python train.py --horizontal_flip=false --arch="transformer_decoder" --width=256 --activation="gelu" --mlp_ratio=2 --parallel_block=false --residual_init="scaled_by_depth" --optimizer="adamw" --lr=0.0021 --lr_schedule="wsd"
Rows from block 3, named by matrix and row number. Rows with one number belong to one attention dimension. Each number is 128 + 32 x the weight over its row's rms, rounded and kept within 0 to 255. All counts start at 0. Numbers have three digits each. After the name is the row's rms in percent of the matrix's.
# q: attention query (model.blocks.3.attn.q.weight, 240x256), inputs 0-85
# k: attention key (model.blocks.3.attn.k.weight, 240x256), inputs 0-85
q.46 120:128134186151175164214149186153123121087045118133124153194100138148066098113098167168114099179159106129141105201163112153120127106124076106127144104118120119134145159120134149128170115152171195126136118112129133134180154119173129107115077127138131167160062102
q.47 110:106125126106142232137150179127165120116117097138121165168175174159097146091138150128129137091114098125147099109129099111109181128116140065114122128147130106130173107085159105140231168162163097107113118114039130177129118137107152077147118068137131142130071137
q.48 098:083071089083139131126178162170108177139099136136184145141109077159126106179158186086115091120149160188155146113110065119133074154193151106133138118128123059110100129099144082122164109156088028156093158091111138164102144085118145112153167112113167121152129114
q.49 112:211058108116068129080071121168125155137127140136124190075143159117163172163181119183167098126164155149135215188130083114136139051125160101134167112099133102117129106075171120117105152141164105141107155154159132147122129169141177122141152078100066113144104192
q.50 102:126039142146104106097087107169055140225152113187186086113136057103152138136152125106087174131112091163123133150104174141099098149148082133159164158118114134123106171089099167125138089142078158142114122111150113072088153154125179109126108155119163118178134126
q.51 085:168077143129159046123128133164146145150090122053049108127114172122146087071155124078121143160129123140188160133091158120150119145139125032111127164143108115147174129112098133130085129099095155102156178134154130123145091143143169107158139146141120136108137138
q.52 081:173118123114096100104144136127160109117149164092033134181096170138102135112134057126171108097132109150130067172063113108074098144102162099125146121091086168144116159091152101091076095130060101091136164115129114068146159121113109129140111156133103119152094181
q.53 079:137150073142161061175169138143057039124135082098117143135104154170115113107104102148106154157128107152121081166156175153114124116134088125173104145229110092138149136182124111146147096095165167097151099103088121135155169120122112147110138122119118107113187140
q.54 099:129097094086151087117190147160131109110128147101085111109165130119114077113094129118151124166147127133184133081098100163133201180124124121200061145138117075142180147129132190152150199117137186127109123110094129116163121065151129117120124124122088137107089122
q.55 112:071077103092151120129112138110103069130159172119113100154142136133166094082199154133140109066125174113231164145163092147110086091160183111108112121155128151143129139131088190165112144109157158093110082105079129109091111135126168153167123113132124108124129079
q.56 087:104141124133154122144139094159155096086136165169085077175181118140087112143144135078187115109085079089211118186159126101123115143084137158248171143141161074151178104084154161087112143092084176146144133100101128146106139176105108142152088174113110099138161141
q.57 108:104167148112106135094097166103095226133191143177086124139138050156175126160126117105139141104190178108092147110084137140127114145115159106116104120121126134139157178216099043133077106109066127084099130119086127087114153149111109097136185148129101134081107064
q.58 096:153126153158114089251150169106073115128130106124115144082168103073152103121123143095102159145175100193144187133140133141123079147159135094140130180098117127127112122151128144088124117144161084134116159102130136119153128108118148102121118101145108142137154155
q.59 110:109139169123150121092119104109101101120149128180030094116158118108126138138138148111134172125090120044191108207120110147170119129123151153135134152121094111115113101140147144134116079096159107078120158133096137085183091110133114135151091105124079092114119119
q.60 099:143105036163137106096139123112089058072175069165168166111091170159132172119142143161104124141075092135075123131091095106131149140122107161122116100159140155118145132182127106182145130159184131103136098135114130074164087211157085125107166107151127117087165135
q.61 106:160103154114100147125155098132090098163121142186164156175127087109157122173158094153093108149162107137088122110135157098156069134140108111079121136119133108119134103063115132072134153116127157192116053140089129171164107134130152153114024138138087114102153146
q.62 092:088097129130152154108128136115067152090124142167210070129144111093105142166092153082157092119064123135158139133163175093141178084153099137125176100134152129105115104165130099114116111118134143129120125123129129119115094118129140145090111092132071116048175099
q.63 110:150162147119095148069168145140129142130127097077135146134161145167127058092114133166114059133146101082097100122116137151145121118109125115155169108084143139138143161135095089142053148141139114153121132128088131077162152180141142122141143182117100126102052172
q.64 091:118147140177156091175098150117125116111152098094182158112139201066073159105118086143185048166121128092106084092094090122142191139129089145129053097155122141108111120066138140115123110111100162115148076126092139147186102137073057101145091117136130086108099193
q.65 104:099178130144117086113158071138086133108116168135106104197165155084180164174162138142153109158142123153061124152115134080118158154117142112127130077128102120127138127101104092096086122130080208113199165124055118110114129113125116085148062126139094177182053146
q.66 096:062141153101143094090102059172104141091124121136151190135159209082054161156116115111125137091085113099147064209077089095135173131137062114128160104175147120145132144100116156134120155102070192097138135122119124127100094182153106120112125176125151117113128115
q.67 107:164059113095153052122176111102154122176192149128005153180147127144120167095094116142128182080114084090119141109121137128155125098096138111141160089116096157113084097092135161090130136129083095096109138179107140125165179137146147106130158143158087100108112182
q.68 120:079117114209119178088153098133086143161106105087116115087090051075108113157137160130209099124132118136147219073191151066131153132137166136122146126193159125126145144194145126121144199113104150075192055123136111130098175136121181116082064165139149149104179162
q.69 072:134148131126123140118091132193168165136136122114138149066149140090114066147176149112111099085143146126173112119112110143178138159102168222138158095159172085120170128159110137193172148145131116123146129174147131105152147188152132114107190129142198151159096115
q.70 097:165130204120088105096106165120157121138149163132233177084147140066118115121101113133131141086151069117151116096133133134103103134093157155112090101141179111105105138158110108109070120117061080145115137127156119152168118077115132185056125110130128119123120141
q.71 111:152139083118141144158099172146115137070090090135201148211105153109163076107139193135164147146144159197131157137128143113145158143172177090108137124153155129130142141114027165138150118152113192125148142140144125093131085133149069137079051117124088167111145128
q.72 092:131075073090107105106127076151092134105100095107097190152159194148158098065163145132121088115067157124157116135142086076157140165104129111145099108160108128151117125103124095157172138142112163067156129135112145093105085179149152081127213088130153106161086180
q.73 072:113185078090121144165141179125152104076128093169152115112164122129177138136132167131134134157144122075129124165141088151139131147079146144186115107146137101137165123170137149126148125122105133089110101103151150122125182181107141128156158162124114134170159123
q.74 092:185161119129164089139089108145091111160079103101085165066168176141186105046125120148145141108106082140068141102192098132149126116099140072122090155195078092129111154109097077128115113105140119117123089108098143125126129107102140096127236091123141130160123167
q.75 107:172073112119103081108153098120122106106077103156044083101067136100156125159081061175165137136192075172122107141115135116117167118128091095108106118136123156142098167151083096149119121086120129143151179132126126133090139084167184180113127148130134174133119104
q.76 103:176081113089096101112090145118173134107165130107214100117179130138118136174167145153162120162090145158107125127103134145087136088102160102116180122143117142139167173105115138137119089115119130082183084109198125130049224145104175113133196115132109083130141090
q.77 106:224099174152152161160113162137157199121098171121045104131117165094113186119129151102112030110116118172127096074157144125125138067155174131048141105114129095137131148107179134108159105131047145142068125111119136132137187126150132137118143131144054123123130134
q.78 110:107163128103157166115069161158126136109072068158129093175136112082121080136091170130175091120128122135134132162142176112102126129156169134172140158134184118133137110110106101113130127159102144162111131092097118152053139138132124110104061161107119136160133126
q.79 111:197205107071130119093066197135148121158125117063122075121148181096137095099095121205122137104184075137087117101106177118125146148101140112118145130158112139118105123168084073137090087100096086108107154118162119112188157167114150146147114153118071165129086120
q.80 098:110144158115107193134100113126159120192074138127080120096086172140150127119116090110116058147152057194175015163122095140127095134129109089103149082105129173139164117129156140161168120091048101105154166122101133120140152144152132142134131141142221108098124170
q.81 110:102107165158154119153108117180106196142117143134189150197126140190113142114104139153087105156175095127132153111130141135132097142128102064131102184186157143080142122125136086117125135140190159129144052153141125165172101139176148119097158138159150170104120142
q.82 084:142148175061080130078120114142171138149175162126164153123099084039159095215120160158105152160144149141133095102096154128150171142139104186111126111151164125118170165143102158175171136126099065137118095173182116153146128115154099104101141120129123079117112056
q.83 098:156061186094118054124119147145079078148129126150255135152115140096113120106158144108147095195140066133165090132149137169078167114125126142166104159107156143113170146176151163150123116132152104106122125093102115164122135120154183079135134119135103129098101151
q.84 100:090102105172129096140150207135165130091101083114166141136134116159129154172108105112146107174180113066122128198165114079103082112098087119150053079169151138106070121150094210134126155142128143150094174141134128107126050125169149106140142118132090105152105114
q.85 105:099114128138142129118157179110152134141144088125094097125162150162132134104057076139144127120117106110074094236125106140099114097100158153130194098146108146127132078168128108143151147148213113118113177138130141091111145116170137116112186112133098087114167134
q.86 109:176102109080139105122110080172152092163178083113088105175075089092100081133111089132174094180164117149143096135135098099126108176148139120176139149140145136124129146099110107145099098141126056125081105157094113129164147190112082154140109156132175118106084105
q.87 112:167146136144070082094098161136092122110151208173051133148098199113131100122177161145157167134064121117085177159142125128132116154161112190141117103120134102129158171111118085136156154111138119183129104123125131138209092150100104152145107105101175090134154148
q.88 111:158177151082120059108164113124099178142108134097125125137092178104120085086105119082160125133116103129077112144142180124106098161120120102160149153102098115123109184136134143082147140179142123151082141105182138123118135089133185086121186142118138153155117147
q.89 108:187042140133080128150154090174121159138129105143187135125154110144129160121039130168149150197131153075103137157151062103126146102142157103148111148100126129117148087147122142114146067125113151124102220143142129184130134126125098109165142078150149123174108115
q.90 081:173140116120089116126119157089110087148160089063164154144096161120094140085153125151076122166156124143135087134132145128056084135100117116092116094115118193119097154161142086131091100186189099106125121134163106069126154122151147161071172080141121151159097162
q.91 105:048093134138120084113146090078123162132144103177066084139101121149091106115091053135109095125174118154134126184093134158102120170138185132192117168131136144151134147210138108179130163100126103101167160118129129116149137087134138112137074141103175051139088103
q.92 106:124185091146149100113091131136116124102105146145199192176175181141148082134100105125106158113103131108085150123167126128185128142120123068129086079113138081084133049121126165106173057090098148124138163117146162165130160116068131121123140120124128096130171176
q.93 099:109058075096127131147129082073133146131145073194185144110137155116168159093094144184096079137126146094098154103126074154153146070138102068157112150087110161122115103069128157108157147127108136139107068117134156168146119094136077107157107066111134088155088124
q.94 088:104169131145147140131141159171147158146105123094069133141115168137104121166103090141113148117113171147109050159100227164147174069138110158111158114241104099139175150130111171164201123092110243105188059167153110136142159137117098083128098180122125089093195120
q.95 082:137140130129162062114181093177076066150108124113115112158095124140118104142162131118154127146163095162159091151164154118132113141127131149212105128249146046130202163162117090156118132081142127129148077115069120177129128114130119128128134119120098062126160132
q.96 112:140058136076077106069150139149158211146108130114175113116131161152076104136122129151106114121114137122189107092166128075134077109140141102149159088092152124132111203166147178209118110141177147075132128125053121086146126111145108119160138113116087078113129109
q.97 088:118097116154086058147139149091091143125138136206127123134168150170153092190098107152135108129119172128085140122085156074123142148126107156134135132165156142098151107081129106000165155107102116182120188126132129248135146121141188090134093108133138084070145126
q.98 092:095157114106087132155203133170161130137136100065159092090110093134126138079122133111172122146125045127090042149140106150124149171158083118139118163160117103145150149116132130138079120130184146115207128094109125162119071153154115080088124140112138141090101130
q.99 113:126122067170142108144151142112111161135118200163126117167117199136073075149145146139184185087170174115051123098112137182124163086120095106103172177094162118114168134143143033100128158120092109149151177109111148162144068144119090089155075132146160194155114113
q.100 065:143086120103079067114188153125139136157162118062156145081100126173099139169094092178134104125154151066168103130122161159077109125172170086116060150191129119131096139133117096105126121187165144131151175073118105141136162175169133100046091108148074167112103103
q.101 086:140107154179117082143144082118059060086081108153139103164142129136166111143126107159098103167141188134134175114071155102118160187133098138149161111201124173084149111132162145081120087145123143148156093139113121195131126122175138119160103091158095089079146119
q.102 100:073063151166125112093126119176121134100113152095105153169124133128164099108091142126199110116128168136145150155147105182146181191138140157134124180067099118123085113094091098094056152098124102107123123135185126129214120148140150125127135151129072176176138153
q.103 104:051141148168154121077104070148128197134106147116131035243085132124063100136100144067118179125165143152105139122154097125175141111172135164194134170146108110111127149178141146139152119135186145138108115149122135128174108075157117107125089102135137137101100156
q.104 105:125125144119107146082157171099141155139142139111113111103180145036142124161143154125118119176145152092136155203095206162115123111099142134176098183114103106156131152106148069084164162142137088131149112084158125142184159164155091137153136105101121120183182196
q.105 103:081140106114125140072193178164149119090146122066118115176087125136087144123156158197118147168143139131168106146165105150131134177192116120107085125188153138154139158206081149171094121123207127108189094113132126110131148098122140060091146118112069145154146097
q.106 081:164118171126102173120121124170172049108125105067154116183099120088111127066137112185114193141150087133130096140167109094174152164120107138136166119145131142134133108174170171194103091124142155130145112172117139115140119154154102165099119124153108141147089081
q.107 108:094076151117164121115156133118125162183125124127101157137151063117171116080107093153176169115093080158146156197052166155118082102168112105162123192160157148147116113073139101089148149156166102157134158117060121133146149127133058135153102157129190151144129095
q.108 106:112167076115134169126135173126185139100053129125133170153177137130145107118119169103162170079152158088126109100165116173104105141148154176103179131102113106111108099149132155112153128139164148180085134111144138084141131064197104103158102122128159155129111115
q.109 111:093161051059142161096143131138113090124143190148090080093101051160113077070111177121111151134064122122191151190143172141145100089109156122151139128093130148154133104142146125105102051137121153111159091130090116063084094113109105101106137171106144088162157075
q.110 109:167086245188102109205143127141145171126054075118148169083154119136093148118188148159113067159118073166143137044111156063123168119154122129094168172114131144099125103043114115114130125111170138117186155161130139181130143155104135143158088113152112146135079155
q.111 095:029161082120187125126152136123146102101105109129124149066163101106182163112124142121183143095089136131063072146157160174095143137096098128121112090162103141134088097088115156096145073138132161146187117098179128126164082106074106084116139174094186106098173147
q.112 089:156113147184099098134106106146106154122189154084118117136087114150175135139086104101102121102138088128104136113137054163150116119125124089040096159123082066140101167150073088170076211104101087134050140121164119151147122131131146147089115122129055180147142141
q.113 104:171114171054115157144096160086186163134162177202223151099141141132135119124113158078123093147216105147192193191130079103124122106134135126129080161119149113126210110150137106151138187120093122133109114123111130142099110124146126142132121126150136127143138135
q.114 095:173176133099119117157124150135108154207158099124113159133114111164060103135142130093147093132084129102119098111106164108119079100175137133105124182078142060154120182070109067119137147127163091123096168083086133109031157134089118145143170101092145115152090121
q.115 097:081174106093097160131149187107178200142105118156086141152187142106115111117127174153130163108158181126098103182131163141096112126067110114158099099134112091150118078149120124096145077139095131119158157080155138138181113078108117112127140121093123100104165126
q.116 086:082094123143119124103113135117172141078136164165143132162164187113165122096092150130159181078107119160041094153154039108146152202101092134092145137098143157134133123121099136112106176067086086137127109161188136152201096105127172104140170163129121105138141143
q.117 093:146154124144090123161063167098107247218145147150093143120116115129102114133192175067087072108133120124104206131148102130105053083084139114103036139118126074140115121102111097138106112133079115110074198115097114122081143092089154165111106146123104130134123135
q.118 087:089104149114102075142103124092141120110099079177126085129191161112180124119102141133073117099133124164060134154110071083123122191060100086155108151147109152123112101116104168094114103099075131170147078146155131175193099090129146126145144141124117081080115073
q.119 097:087121138145166147167113124144097093122090094146144122114109136163149101151136115109096048159080168165137159132062146169096152178170112130157125111138120107125150128113124143101130109102119164162135062099085126163091152113113117126173115147086159136071123145
q.120 104:135127143147176105171103180137134100143123160141210090150158058080120096106120140141201100085175166144056186141180132068159102143107083162098185162149111145103178114110167122124070129107128113155107153143135140189101124075096078127129100127136126095178151158
k.46 119:097106134145160097146142151138116184124135121112137138097159097185205180133106110168119137190149124064154107100059153193109136128145154094122142145093146137127153146107114183134135127120152184094128085128166125121096096145141171112176168148112147091117139107
k.47 110:136105131135191103102147135130167163127089057141140119035157172138122136148101082139124144147110096107086137177099195134131133140120134100155091191136164147132201187115210082124153144134113148142148169151158128120214159215162136152109101163128100083142106122
k.48 095:127137101147079154126180119083096109125137092153187147081147080213139129157144081102161136120131128113116129076160088142123121165084119149100076108117132139122142137119164173133167158152120066139127124130142126146124167137137082084074179095143059127136173113
k.49 111:090130134083116140123063157097162187151082120130125150100160071118168125119129115140118095117097129136129159093138161160105081128098151112108144083090110117129095150146154156133095080140100116164129047106130132116105107128105126182114109117122161136172057120
k.50 104:107085144158184154120103066096150093128197131139183111083192174142113080107107129146171150119077087085151171140153155126095116129153116131090171152124090171120134140125113136141156157158122141085169088124164109123107142127137080112078124104139111143098147128
k.51 078:143132149154088167110142128136155143117084119107077139123151076132096101131137085109150146130123138092108084207079123085122122095170090139199084169139125115132087104141128128150128128144148143054151152130134121120166100154149134149123082159114125067107103087
k.52 071:168168073120059135139171123155141132135145179167054144150150097126082113153203092141127132088094145120132132139053087085112120145151151138151154172115119112130095130105165155204165114134153073066143110116133127079148116144137058140125099173125142069110069103
k.53 076:135136110175123111099142096216105093116151133111144148152152166139136099088148108162188137112117131113122087143142138073151100172168131150088159198138099054146112090125161140148172123075128113121177095091134135140106146069136103086095149149090139119161091123
k.54 107:121143122173072171175085125105160157152151177224075136123148142136095145111138169146157119144129175143116088127179141089109112095102061095125112105130172120130161203140159154088075174108133160176103125142080124172098150152123089111163077106139131106159131138
k.55 111:104023153146148110123140083092156159105163149111114074140157108140125163152135151109167192165171116170150130132101151083118069178115116141174062131144134125145162087134099180142133106121127087075129150118076134174101070108142146134129166115121180082133109186
k.56 080:136170128094148104175133104125115129085154104137078111132099131146113145142151149124123145196098125146172169163165151130110113118080136141108112093141200139119118173102097091085085151112114136160149140168115109157110118121130186132108120160150160169112154143
k.57 109:173121171109155148139115115142113151175117096114107125102120110135120090071114150104186070101167124117044093134149081107150125140127130143200141152196150135127132099085140122111162096110033114097084120172098122148126163163157092135156172185132124094111047116
k.58 088:134106142125112072160063130131103112108122091118125102094185140178129096134076148142131134107122106135162167139182133083123098134140116159097158163086156137114142141139100115094122166111123146133101111124164130134098141100150078085124134118125103117171166128
k.59 105:096137138146137118100161122087075150129140116180007107127104074073117152071125152113129153150131191120098148177135000149116176116121110140066078074143141112140145130122091122111119098153080127104106115116145140155137064115140159133127157148142138125158053156
k.60 099:094080099113135093130113147154153095111199117122181133185059127117150125126134137101141096113101142135143122159142089122124147119149152103148155129118057103154133108138161064133113060157123115076167061085202127084201107136099146117151182116100096110099137160
k.61 101:166165147159115172096159073093137132049106107090173137068134155099142143111173148124087176172120124167108126163101146112107134114133096107079163134037115142141089146098101132065101109132139124123111060107096135108141149128186136204140140122118086174112120181
k.62 091:126205149142151145164132081110081127173134099154232105165132106092106142110142143131149123140102155127055109127144133163137133157098119074082134185142113116149104095149155115144170122126118085156137143123121117091116132149097094116154167126128222093103048137
k.63 107:199175110143058160137091145115135111140135129173146157104137068122123083149076118122114203113106128084058141139133076125134114127120116151140159106135137146116129140113152157116107117120054197153099095156149130104146144151122151121099116167134124156139050157
k.64 092:065126141133122127166123050176063165145146091140180184173121131050062109185154154147148125049140132131189091132117126160120138094128101130110114069152066093135103192099104170102097122132120125120162145082135133105137120096096147120128120135112173158165168138
k.65 107:148214105142127063170168101072152122085106125113101158109115141153098086152109128164125135073143094078044151096124105132123174105139106126122126143113117151130144184139166181133184137148165145091172093134131128117147133134150080142109091138135149111108097124
k.66 094:070138173171161115120139083115122091063075067110148204175110170097096094141071128123124164089150115128122142212139106115125160107118150112102114070160117132112076128160100115076115087145124132100133094139170120111093101141097176116118182113137160130131126153
k.67 101:173099085121152117179129132108092109065081169178000126083174083179158120155134118128114159096067153159076108171133095139122142156130135144174131071067131129136112190135146200119100135138109116149067122135158130104202122142167132104127161156124150122149094157
k.68 120:131145188062137096060127060191161129128118121164127112129172176155168101179150208125120176110073072112084084127159154137151116173138181163147168133125144109139132124135092122161143138091151135138139120120149111084126139126116152123090090165128189119104142156
k.69 064:072086162110141127133051104127172167132116108077119147113115141090129108134082128096082129137121132136171092137207130140138139129109106147132106045130168135127123170130079117060048072119120169159108130148111122122104136135109166142129149112128108198180183128
k.70 094:174132110110127137174081075151162091150060159119252139124113106108171143141097152142096195147095145206096087135066150134138128172191134106110120160146177115111066141138114154135124087112153080135113147142049121106179133169147098146110103099137126136103078136
k.71 104:145166165104125106179060137107170076111099173124209158140149090096119163140116133124111132107113173176094143041125130128159153156120095096090070161124125128121118119138100113129130090135167087152154157147165129069114109119095075055121125126118077103117106096
k.72 094:110081150137121107139150086125127120152132174140092133144113173193127107178045091142094135154114095102086053134164124106095101102076118119181137186088101083150096159147112099074151108137081134109170089112114121042159090156102093163086157128077163128128108124
k.73 066:124128151112184069161062127121136151112146115104128107107163151124147145137101140113113136169140121143155144121206123143130105120049130136113144070125170131118156164121068105067060130110101125143126124153139123156123115132122193151113126128140109150171162128
k.74 089:169153106106139110191084161142110107137117120097092109139116136156164089117048123175201127103129059114086062141172155111117089131110116111119111153135105079133119113094113142047140155133082155143146180097098136143139134095151099143081152101088119169160125118
k.75 100:156125177131146056179125111128170089103112147161030126184165186089112155100129116136110166179150084099112152133150135170165132072114095076100132129102151126105132119157128087115101089096113082131120077146122147195098113110135111148155104099152114096127143043
k.76 102:197083105085155122162113152205174127115175141099225082104159098100118106097134143134142137159114118129141159149105120134155101121115151147106140146179093131125153139073157124144128124084122106121191127154190124136073151124103178135142167136135136127150158118
k.77 109:186131153182093127143120211103118127179127152075035166137127136116155140054144105098084118138110084126091167088120097125119147133074075122072115118150156119125145192123137130141122103134161090166104124129145125088139172161179090122173108133129134107163193146
k.78 097:164140152141126152078168162069178089112174175124119146104122165152119164110126169071188154121093088136091088094112111124077168128095138115162079117129158156129097167125077139174126126145093125138184129124077106111101157128132155097127084124137092127046141118
k.79 099:209135086122087143112107161092146134106148135109129089117138084100108106145180124151157124048176140122145040180094107111130139124115135109134108154170121136128117117070113121168098109130110159085137126129159130105150162140113122163129106131121104106113094102
k.80 097:183176198099110154190199150145100095124126085152047127125100146097117098141117030141097071116121097136144149115172168131159111135133081168107157087137126123115155097125075064129119177125132107177155162121151143144109118160132110155142084137152088147149114121
k.81 107:115138200139098105135107155107145146117054107112231095152103143141116130151124155084088058160155103097128140092129153171128128115138087107191138101119085132122117095116132154057159140139144129128115107139135127152172115099141137123144113136119127206076161153
k.82 085:163108137088156120075108168133190102152086130156156142079124135099170145099101151126148109124136152153166164096116113153189202112133101152101112106151160154104119148099116051133079122098124156171093110196146146141141126154129138146158192094161106159169127114
k.83 098:174109139201106144177124151119128116111200122186255076047112110099122172092114147118137156117076101098136170131094129129116161106144118160141140096151132145122122185145156113155080105129136143117182053139132120131139080151118137108168147107144128140070148131
k.84 100:083079135133134087141131151142101130130122105088177133161135109134104059122106171107146106170197121133148136115117167154149141099078138076140136169109115122109160146157130123171118169084161163138092080137161146152192084101137127126114088122137091062148143062
k.85 101:106132099077125110158108147140127143103111126059079076103085110141129091099133140130124100120098153186100079195159188173128107132163130073104217153087122122144127139155154183152093124091090106118140151098147137124160173126147150174121122135139156108137073165
k.86 103:143116098071123114085152052127124121151113123166075114140098105124081135179236131112163091126107132144251126130124168154121112114099124091145133147111130115123145164044110092091090142116117038121102134135128131150145139061124119142152188156125140171092214098
k.87 105:083110172146117128114086135094120127150158125095040136149055093110100148124142137156184126127118168065137148147156131142104153131107181153071123129157138137126120126114147076103141095168146080136182136121096119116137130129148162139086149136126183093125101120
k.88 103:162165129139116070138110162077144127174202163158118068116148086141128120081112110154168161115153099076045127092154119128092146095074079156073077128115107142130136155108137165130106153149189158137076122115159127116158169118175153129129122111125160081162136094
k.89 104:083103127104097131087111146130075149156074151099206132142085157151152121110135099134116145151188115107139142084187149172124155056154152073161119187106123132121182147154117126085133149073146124158112141128137140176084127071132133128130154120123164102112181143
k.90 078:167125105149123114115139125154155088154124193133180147155170129087099138100127135141107129120109134104139090100085103082106120169167135126116169198117068096149090111128167173186211100132176079111145081088150130085144126142158097125128104132094089084123062106
k.91 098:083093166137093089123161062164119100164142147164055098148103157158092118091171113146116077083152152141138101137084146121171177086204080167159114154195176137107118142120159111191125147096092083083186114149094130179121171106116126111124080148168132137073100104
k.92 102:088107118188149157165147105096120137180125197158176137163185118150113146166168093103179172134153131157053085100157093131119127147086079116073076089107107118135127111178096190108108158150129123158139161105134123145113112090083121120108097137120151145150124170
k.93 093:113134177122094101125098148088079115122113137207190161113139194081168179131124097155121125128181077147164132073139100148124127082106068146161074107170105128113099144124096095116114172132099105161155108115120148179091115120113166113132158088141085164172118157
k.94 079:074158148183097156032126155197133157117134158091067182113149167083127074099148130116172131085111144115117113132121137098177136153175117160104181140153110113123091106120141161156140139076135199128170148139126137099089154093102113103088127144130153112185111128
k.95 078:169174098133127135121169100175124082132152106102141135146120112157148103079132148150210149118130127110114104121142157098147132163136120162104106165160153075138101119087185093119140148075128132153174103135111127154153127095183132113092134143109119169129088101
k.96 116:155156110156159103120132122133134129134181139116164124130114128123159193173128191131133141183212145126101131131105203147130087132088045109043139169159146131136163136118113182164127206089121155135095084153129137156120085125131137120085061139134147162141130114
k.97 084:067143139164118112106141107154076148159092114053122164104115120102121153124100108116152082125088111146137136120091110149146144099138107094108140113096098112140094152155126162164164137097102148099134154066142147089146181117120106126139146122098164120142132119
k.98 090:160110184116122170110090079091126165184164148144179085144070123176101134102164128068168147125124096201139155143125198081165136134085167119138119122135109095115135148076138099128082188071147096134175140117155140160128104135116133144174135094108117124090154178
k.99 112:123078102084195120158118121139126071131104130136131074166072147061180106099150146129093128051128068124110152121140085112166160097113139144124118088110109136120157142112119114127096130130101113134145068115098128111093152108129076140107099110122108162078179091
k.100 073:063166160126096165105127127169119138157099168171176140142089136149108119129115115083194114091099129161129095115097148077204136178124123172181146140136083027127152115098148135151137132035112122115136131062123151147150149114084093071155120129060137106119137169
k.101 086:108106118158118121129135072148103173119081129083157133120125143137098148104112123110128115126144133134169106147096089119108134101107149122119100101105091039161128139133097169142114120125154168090138142021171125079136151124118053150165179122042148139140077140
k.102 100:114125138113092110031132145114151118149073117114110103178122082113076099159130087123096163152107138115147070111095120123142174103141119146122115187085119107136174122102155143133118094135138029130141096096144141138153117087155080142140129122110199133142106030
k.103 109:088164075097162131129099141102108118091165121081145074117146081124098099144160068168141134124112124147180076182131190096105125080126192124167101137076114149153190144133117126126129059150121136101099132117143113113138164113128149151134102141100121121137119113
k.104 103:118158185021134072197114142124153087121091134118109129190077132148115131183137173107170095196180140130149101097131072134121133130135079171143091114107124105118163148118112127094096118108125147150137195119098123156118169128114151120112083124109126104146176091
k.105 106:174106132178126208138074133142128163171146093118139094119065021095106101115073115114139098110089108107174133143070160165176165181071162108155127138132146108108121095092139136159133153093087122134063168159190137144106116157076192153138113104136120186137097130
k.106 082:170112116140146129189072114110139111161156129129143091084157102156121130116160121137149086126183094126120138153186156103051124106083132129145114142140144156125149098087081116031092133204122143186080128142071104126132027124172179152144130118134108162128174125
k.107 112:152106167063078127085089141127147121101111193085125088160176195147181147110131122140111130073074135159070110140084127086144121110138056080088040112123136113113225182169117124155128151102121163153117097134164138126124123117116090102108173106139114080146210137
k.108 113:119075154111184139121131103133173101115089141200132139114179128114095108169124109111131123144063065108065134134115056054150143159145145193131135154122141099130171148148131090147146138111145077094140107121059128141169094121137091178087112149129077097153130159
k.109 113:190190154181110078130135126147138160109154115175089129110156154142090139117151132167161122097118087086117124153149125085150072155114123087156133100151145151118118141112177147159118097101171140126092140183160127091128131139141154119168086162144120135128153075
k.110 112:129120077107135092092088162113108167161099097066151135143165192182162084128116135144091165141212166151146171130097170140105161061147133112065099136121110119136114119102162138113086123131149087145145136099178126152109143107124103127140181137109205073102130135
k.111 093:121080168121096127111200145114170125133152125156125116159124143164109151145141128093159183162050090128125169140102154168162140142147130158160160080103142115120132176112152081155101186058153126139221122118088139139116148103148110136148115126134099095037082138
k.112 094:147116085130108169137082143076153146149085096184128104110110126087106114080145136112135137157160163126112063069153113060096119110133102081110145172124088145145104135152123079070143112189099066123109117112201129166141162161143144095138177139111148107190131107
k.113 106:085170124088129185046135068115053126095111133145226167155182105122123107163137168173116095118136169179103127112101068141160127164110160152131150185136122116139161154136082139172169104113131138103139136134130131112107121113084135131109100136147178149143142142
k.114 101:158130144124141114129111198145133116083147167112106136156094130112153124098105075129115129095165152178072146112118152105155129126135120143118100056220135162103115102143170127147121090120132112069123133199179128165173165174093145095109122142177103125114156131
k.115 100:113122113087113105149137125178128076154155175159080110140113122163139110149168095149242069178135080148165116149112104156167165161133167201152178103133150124111179132086148123141104152091128194144191124139055139135110172143135134129105050113142117185090147140
k.116 082:148080113152157123162127101072140097212158087092115106076147049098143152130150162136078134171126095094110146091132110172098151115110063092074139151070154234122093134135126143114129169188080094183123115168098138134104090113188176178114130095182123159150116071
k.117 099:126171073108108118096117113158107125106113112163102164169108125091196133138146112206182139111152189147156100105149108117152109189179135135114173125145132163127177108136205139143144118134111131100150159157117135169122208159172114077119076158146124119154157141
k.118 085:125109098131170084125114082087128097188209120083099111112188054152179198098165073161180101144199102143110131118139112158083125122129126125073137145072131182143129124152117146123149168178148124163161146126097140138092110116167142146118136093149107131126094112
k.119 100:161057135109121128095112084120118162085147136038142148141093111123201144114116077122093127103166150112128136138156096149114103137144180129101099079132132102140100127207118092166111138152141078094125142119178127140135143117092116178113153092144126153112063140
k.120 108:113146158136130137121137139090177108076068109117213158126141110128088083096187126115089132188065112162135137145107186090108124087093102122146109138110116138141148116115123149093135149186167132090134186119129111101128158171112075125115206152119155119138103091